A small self-supervised audio encoder (BEST-RQ), trained from scratch.
Data: trained on telephone keypad tones over noise or synthetic speech, 39062 training examples, 61.6 epochs.
Rows from block 2 of a small self-supervised audio encoder (BEST-RQ), named by matrix and row number. Each number is 200 + 30 x the weight over its row's rms, rounded and kept within 0 to 999. All counts start at 0. After the name is the row's rms in percent of the matrix's.
After each channel's rows are labels from the 100 clips, of 14848, where the channel reaches its highest value: "loudest" is the band of the loudest frequency at the time of the peak. Only what is clearly more common there than usual is listed. The data: telephone keypad tones over noise or synthetic speech.
# c30: last pointwise conv (model.blocks.2.c3.0.weight, 384x384x1), inputs 320-383

c30.106,104,208,223,138,209,202,194,164,180,166,228,137,169,199,127,210,204,144,184,149,210,194,192,197,158,247,220,218,249,178,143,180,203,168,185,216,191,160,229,189,218,244,185,227,212,194,185,221,228,185,250,189,174,204,147,189,148,236,172,204,161,231,161,220,145
loudest: 500 to 1000 Hz

c30.248,091,271,134,189,266,189,202,159,186,206,208,224,97,213,206,177,220,212,179,151,190,180,204,193,191,208,193,158,239,228,185,150,196,200,189,206,189,193,211,206,210,232,232,211,183,195,172,180,239,170,144,179,224,167,196,179,175,153,240,201,214,228,196,191,197
loudest: 250 to 500 Hz

c30.207,077,221,205,189,229,207,169,250,200,194,216,195,164,165,219,162,215,174,191,179,240,178,156,137,254,159,205,270,278,230,282,178,191,206,145,243,253,216,195,197,199,224,186,214,201,207,169,258,222,225,202,226,187,190,186,180,227,166,179,213,199,150,198,161,182
loudest: 250 to 500 Hz

c30.330,103,210,209,227,198,272,180,120,144,155,162,146,236,178,207,168,188,232,252,213,199,189,170,219,227,182,173,179,190,200,214,184,213,158,232,182,201,186,188,221,233,228,233,226,167,128,214,202,156,157,184,202,183,182,218,197,177,235,229,220,166,190,213,154,210
loudest: 4000 to 8000 Hz

c30.168,106,198,242,223,131,202,171,214,224,190,206,156,170,233,226,204,205,213,198,224,167,133,202,271,238,161,210,218,201,162,236,182,211,187,206,178,203,162,210,197,208,177,187,182,146,177,206,178,198,165,142,214,147,262,170,252,208,170,180,161,172,186,134,181,175
loudest: 500 to 1000 Hz

c30.257,088,190,238,222,196,206,188,197,175,189,176,240,210,201,179,205,240,188,167,210,162,201,210,212,246,194,180,206,196,188,161,187,189,211,229,183,188,154,156,210,211,195,193,183,188,192,186,211,174,210,215,206,192,226,183,196,179,204,218,210,179,220,176,195,151
loudest: 250 to 500 Hz

c30.26,107,205,226,231,180,216,192,202,245,239,201,234,186,213,222,188,206,193,248,194,186,193,172,214,202,192,173,185,230,185,203,233,198,228,189,212,228,196,159,142,190,169,195,167,195,237,169,240,192,223,199,207,186,201,201,169,255,159,200,214,225,174,212,248,198
loudest: 250 to 500 Hz

c30.323,092,184,189,182,155,220,196,222,222,196,205,233,186,199,212,218,204,181,218,162,215,196,189,217,168,188,202,220,231,219,209,169,192,234,209,170,215,196,205,164,164,229,197,228,186,200,200,219,201,157,219,204,201,193,242,219,248,203,166,184,192,183,167,193,178
loudest: 250 to 500 Hz

c30.19,096,219,222,157,218,179,208,152,189,198,216,186,207,171,200,195,186,189,199,186,179,191,230,169,166,236,205,211,218,197,199,217,234,185,211,204,192,226,204,215,206,205,184,215,212,165,210,234,198,252,159,225,187,231,151,179,221,197,195,177,213,209,147,215,219
loudest: 1000 to 2000 Hz

c30.349,124,204,202,230,237,126,163,191,253,135,187,195,165,205,63,220,240,193,313,162,194,202,179,211,229,192,94,223,188,252,252,151,75,175,166,170,114,158,193,152,180,225,174,262,206,206,151,201,205,210,224,197,201,177,174,229,154,200,198,149,197,254,199,201,194
loudest: 1000 to 2000 Hz

c30.72,102,211,178,161,203,178,204,194,142,143,130,174,240,194,195,204,185,211,197,196,169,209,222,159,246,243,191,202,159,209,203,182,231,151,190,233,187,185,232,197,197,228,199,218,216,191,177,164,142,188,228,224,222,210,224,194,143,272,171,193,175,247,184,194,233
loudest: 500 to 1000 Hz

c30.202,121,186,201,171,207,184,213,132,199,198,235,192,229,212,210,229,184,209,175,242,232,177,207,213,202,192,221,189,239,195,200,190,214,209,183,211,188,161,227,210,200,188,173,208,171,222,165,205,200,196,224,227,211,189,215,209,199,231,202,203,193,199,206,203,201
loudest: 500 to 1000 Hz

c30.229,112,191,255,209,183,187,188,145,265,193,188,268,196,171,185,201,225,141,209,208,233,236,213,144,198,193,185,195,174,164,213,159,207,175,170,241,213,195,220,229,208,189,212,140,206,229,230,225,147,216,224,183,221,303,148,172,184,198,231,148,176,196,212,172,188
loudest: 1000 to 2000 Hz

c30.199,106,186,179,187,230,217,186,216,187,169,258,225,157,239,193,193,153,184,168,169,183,174,244,144,203,275,244,159,169,163,167,202,234,214,205,221,225,192,192,156,210,192,211,193,186,188,197,210,188,225,218,218,218,184,234,208,202,193,182,185,225,207,180,194,203
loudest: 500 to 1000 Hz

c30.333,115,232,219,200,182,239,183,213,218,207,213,238,224,188,222,193,209,169,216,210,217,228,177,166,233,208,190,196,185,224,176,185,189,194,205,253,184,210,206,226,194,150,182,207,190,188,207,205,220,186,201,199,206,225,214,207,214,169,165,197,180,192,163,238,202
loudest: 1000 to 2000 Hz

c30.269,105,198,231,210,230,222,166,233,190,172,243,176,255,202,181,160,129,168,163,177,184,171,181,246,241,198,221,192,156,174,187,230,232,259,223,166,160,184,199,188,203,181,210,258,183,227,173,179,225,173,196,177,200,216,226,169,144,213,185,170,209,156,174,162,213
loudest: 4000 to 8000 Hz

c30.327,093,222,206,184,228,206,189,205,230,183,216,185,211,196,186,175,175,143,226,198,182,200,163,173,191,172,242,174,230,214,222,171,183,183,192,193,177,200,183,246,214,211,179,237,214,161,173,177,191,182,227,166,243,231,223,188,192,204,158,237,229,193,235,242,222
loudest: 1000 to 2000 Hz